config = dict(
    noise_aug=0.002,
    time_shift_ms=50,
    depths=[3, 4, 5, 3],
    residual_init='none',
    optimizer='cautious_adamw',
    learning_rate=0.0023,
    lr_schedule='wsd',
    warmup_steps=1920,
)
Rows from block 9 of a small sound classifier, named by matrix and row number. Rows with one number belong to one channel. Each number is 500 + 40 x the weight over its row's rms, rounded and kept within 0 to 999. All counts start at 0. Numbers have three digits each.
Before each channel's rows are labels from the 100 clips, of 14976, where the channel reaches its highest value: "top examples" is what is common among them. Only what is clearly more common there than usual is listed. The data: simulated sounds of rotating machines with and without faults.
# convs0: expand pointwise conv (model.blocks.9.convs.0.weight, 864x288x1), inputs 144-179
# convs2: project pointwise conv (model.blocks.9.convs.2.weight, 288x864x1, transposed), outputs 144-179

top examples: state: faulty; text has "speed"; speed: medium; grinding
convs0.56:503499490424498488502505505500500506495505504488496504510512493501495494739499500493504497504481502504511491
convs2.56:500500499419500500500500500500500500500500500500500500500494498502500500122500500500500500500501500500500500

top examples: state: faulty; speed: medium; grinding
convs0.199:500502494400474497497500505499495499495501497494498503501514496501500495894501497498505505504502496502504499
convs2.199:500500497468500500500500500500500500500500500500500500500495494500500500113500500500500500500500500500500500

top examples: reverberation; text has "room"; text has "reverberant"; conveyor
convs0.109:439505562528471522474487493499492525498506489485492489475521560495489496443502462546493562497413468506524518
convs2.109:516476436517573491507512506505528500506490513500465554507517485527512500503500522497537396520581515558457484

top examples: conveyor; reverberation; text has "room"; text has "reverberant"
convs0.101:501500504366490506500500500500498505505504484492504500500496622498495500452500500505501512500407486497503501
convs2.101:500500463326500500500500502501500500500501501500492502500531506502500500574500500500452500501510501512500500

top examples: speed: fast; conveyor
convs0.701:497502489559498499500487491488501500500491508499509502502459495500508499450509496498491430501559508491490496
convs2.701:500500493317484505501499490500500494500504492496503497500509515499498500646499500500474511500489494498502500

top examples: speed: slow; electric motor
convs0.278:500501530464502500500501498500499501496502502502500500500483502499500500769500500500498500500494503501500500
convs2.278:500500506451501500500500501500500500500500500500500500500497496501500500136500500499500498500501500500500500

top examples: text has "speed"; speed: medium; gearbox; machine: compressor
convs0.574:500497492085500499500508500499502500498499502500497505501500499501499498496502502499500499501504501503500497
convs2.574:463496515330467486520490505517511494505507508495505488515502501490530533465492521510504484475513494497486496

top examples: conveyor; reverberation; text has "room"; text has "reverberant"
convs0.108:501500501494500500477500541500500500499501500500499500500501574499498500403500500500558501500422500500500517
convs2.108:500500456409502501500500505500500498500500500503498502500517500501500500537500500500458500500524500506500500

top examples: text has "speed"; speed: medium; gearbox
convs0.606:495503503411496501499499500500499501501500502505503495497393503497506508310502500505500500494491502498498502
convs2.606:500500582550509491498516493508499513497501500503470515516421400511497486368500507472496486531568501528501499

top examples: speed: slow; pump; imbalance
convs0.125:500528523500522504473492499478472465500511500500498496488501516495499500703511478505500509499486499506513532
convs2.125:496527503505497534469504394459467508500457507541454525450649506502462463646507459503500494552498501533500542

top examples: reverberation; conveyor; text has "room"; text has "reverberant"
convs0.551:500500678502499500500500500500500501500500500500500500500500577500500500480500500500500500500453500500500500
convs2.551:501504415527500500497500497499497498500500500501497500499504527499500500539500500500500500500490500504500501

top examples: text has "speed"; speed: medium; gearbox; machine: compressor
convs0.62:501500494217500500500500502499500499499499501500502500500499494499500500487500500500502499500499503499499500
convs2.62:500500500715501499500502501500500387500500500501492503500496461508500497532499502499511494507482502505500499

top examples: piston engine
convs0.310:480502636734505493425448428485434511496480502497495505468521575501499495486499487498456491505518502502499523
convs2.310:901500529579622501500500499499499363500500495491499519498493500492467500438504499502501500500496494509502502

top examples: conveyor
convs0.600:393500581496405496508505487499494532496502493485473506514632651502483490479501472495483514508500457523546500
convs2.600:486504559505512489522505506488551506520470608503486531496527448508506531433566500529498463448544605482432483

top examples: text has "speed"; speed: medium; conveyor; imbalance
convs0.372:499500581189499500501500405500500501501500500499500500500509776508500501494500500500421495499532499500500500
convs2.372:500500521678501500500500498500500398500500500500499501500503497500500500542498501501509499500495500501500500

top examples: text has "speed"; speed: medium; conveyor
convs0.225:496547565484508562460486474419463565478452514500545508470516541504506486401509451541476506514499525470487508
convs2.225:500503437327510502494501493499495499499499502504500513496493480500478499513501497500465478543597501503502505

top examples: text has "speed"; speed: medium; gearbox
convs0.16:499497494076500500501505500500504500500498500500500502500500495501500500500500502500500499500500502500499498
convs2.16:491493502297485496515464501506513501535504499489505491506500499498507507495498505502480496492502489494495491

top examples: text has "speed"; speed: medium; gearbox
convs0.638:503501487493501499500500486500498498498500500494500500504509485500493496778500499497478500501513500500500497
convs2.638:500500489471500500500500495500500500500500500500500500500498500500500500112500500499489500498503500500500500

top examples: text has "speed"; speed: medium; gearbox; machine: conveyor
convs0.405:500502495177505498500499482486500501500476520504502502502496498515501495472500500497480479504540521499491498
convs2.405:500500495645502500504501501500500499500500500500499503500576369501499496573500501500505497506503500501500500

top examples: conveyor; speed: slow
convs0.448:507490231500468493515503499513504508513513487484489495508587420498490501531496502486496507499515462501527490
convs2.448:501504589515486600500498500495501417501498402490500499499495497496500498421497498495502609483483403495557524

top examples: state: faulty; text has "speed"; speed: medium; rattle
convs0.491:509505508461485499498504461495497502485498509511504503500548504503501497769500497496449494502505507491499500
convs2.491:500500698399500500500500500499500500500500500500500500500498492500500500174500500500499500500508500500500500

top examples: conveyor; speed: slow
convs0.689:506500415493499497512487494512510431509513502508526496509507407496501469573489500485496483503563498472496498
convs2.689:505508491502480496494500494490499504495496501487524499499483543461501499436516499498501561439489500493498494

top examples: text has "speed"; speed: medium; conveyor
convs0.287:519500531377500501499512502501494506488527496502437499498431592490486502364500500502503515499489478555528502
convs2.287:500499574498512494502510488500504508501496513516484512500607465525501497558501508500486459524555518516488495

top examples: text has "speed"; speed: medium; gearbox
convs0.218:523491541274499499503537482507503552490512496494472504503471599499477501429501516500479503500486495529505495
convs2.218:500500406353508494500501506500501499500496511507475522498514394504500499614500501492508477509601507524497499

top examples: text has "speed"; speed: medium; gearbox
convs0.565:506500593469504500500501365500500530493500501500500500500381523500498496356500500500374500500500500500500500
convs2.565:500500463497497500501500488500500502501500499499500499504438457500500501138500500491490503497518498500500500

top examples: text has "speed"; speed: medium; gearbox
convs0.55:500500499330500500500503495500485564500500500498470524500501499500500500324500500500501499520500500530512500
convs2.55:500499508553502500499506505499501501500495506507486505498583576506499497668499501499528488510501507513500498

top examples: reverberation; text has "room"; text has "reverberant"; conveyor
convs0.523:500500797500500500500500500500500500500500500500500500500500745500500500500500500500500500500500500500500500
convs2.523:500500501501500500500500500500500500500500500500500500500499501500500500484500500500500500500500500500500500

top examples: speed: slow; pump
convs0.322:500522518500516503483499499488477481500506498500498496490501516495498502703510480508500513494488496504517527
convs2.322:498532502502498544453503411444462504500429502531450530430616503501462453641505457502500476570499505549500534

top examples: conveyor; reverberation; text has "room"; text has "reverberant"
convs0.191:518479472513429495530503568501521499499514500500495501517461443482494507481498502493571500488439501501500490
convs2.191:567507471493556549433510498462435491499479476475441527453502606504431471606482459480500552530494475629510545

top examples: speed: slow; fan; thin (high-pass)
convs0.105:462529625499505503474498497477467490491487509509505503487468572484502509578515473499502507479460511498483524
convs2.105:503501493528498576494499491499500236499500424500501497502501467497475500475490500500504525499493404497558496

top examples: speed: medium; conveyor
convs0.478:489502510532501505495500478499492501500498500505500500493499506499505501386504491508436509500496500500500509
convs2.478:500500560410487500501500445500500501500500502497511499501500537499500500477500496500448519497482500483500500

top examples: fan; thin (high-pass); clipping; text has "clipped"
convs0.328:468523668502424500500448475500497581500481535500596500500579568500576500500500477508478500500467499428500500
convs2.328:500500586726500499502500502500503512500494501498459502503489450506501498487507500496497497504515499550501487

top examples: electric motor
convs0.540:501500535481487498500501468500499501500508501501498500500500504500496500742500500500477504500494500501509500
convs2.540:500500490448500500500500498500500500500500500500500500500500371501500500174500500500499500499501500500500500

top examples: reverberation; text has "room"; text has "reverberant"; conveyor
convs0.542:500521629593530504434473500479459500500500500500500500500500601500500500477551485519516501500453480501517581
convs2.542:501505501562498552495500494498494370498495445503499499498424483495459500454501484508502711497494427501544513

top examples: gearbox
convs0.588:500500508500463500525500472500500504500502465423516498544539503501500503652501498501453502498551500489501453
convs2.588:500501239484499500501498497499500393500500500500471499500487499500500501352500499499498499496457500505500500

top examples: reverberation; text has "room"; text has "reverberant"; conveyor
convs0.731:414482622523477504510499425529517544559509504501452499480479645499516502460514503521434513499513500541502500
convs2.731:496513509500489538470481466491478439503499450498524479483487537433488499489500471489449562492437461465551525

top examples: conveyor; speed: slow
convs0.284:500472614494412499513500493522525502530500492497562500501503664500500540651500502500493502474500491459501499
convs2.284:501500502463501570499500500500500327500500451500516500500499434500500500454500500499497552500497391484500501

top examples: reverberation; text has "room"; text has "reverberant"; conveyor
convs0.315:447499631624497521493502489500492500516499463503470500487413596489489504449503502513503542496499463535518518
convs2.315:504511466589499502478500543496485493496499499504497498495469571489499496421499494502606532499473495502508506

top examples: state: faulty; speed: slow; conveyor; machine: gearbox
convs0.128:500500500500500500500500501500500500500500500500500500500585500500500500723500500500501500500500500500500500
convs2.128:500500500454500500500500505500500500500500500500500500500500499500500500223500500500502500500500500500500500

top examples: speed: slow; conveyor
convs0.139:500497471624464509505445521508503479509505452499560473498569451499501506633492491502511518495488462422502501
convs2.139:505498772435500492506502501501507505499502503496457503501493485506501500389500509480500487504543507571495490

top examples: conveyor
convs0.439:504483465378489485515510396512522546495504501491421570516552508504496480412507516491402486531549506564506478
convs2.439:483501562486494500499492496502499507501526503504526489496598584462521524534526499546512575462442500479498504

top examples: text has "speed"; speed: medium; gearbox
convs0.682:499498495065500500500503500500503500499498500500501501500500494502500500500500502501500499500501501500499498
convs2.682:491495501298486495509462501506511500533504499487504493506500498499508506497499505501474496493502489495498493

top examples: state: faulty; text has "speed"; speed: medium; rattle
convs0.658:507504528453531499503499497497495507499502505499502497504575520499496498750494499495498500498501494497505498
convs2.658:500500487438499500499500495500500501500500500498501500500497495500500500106500499499488500498513500499500500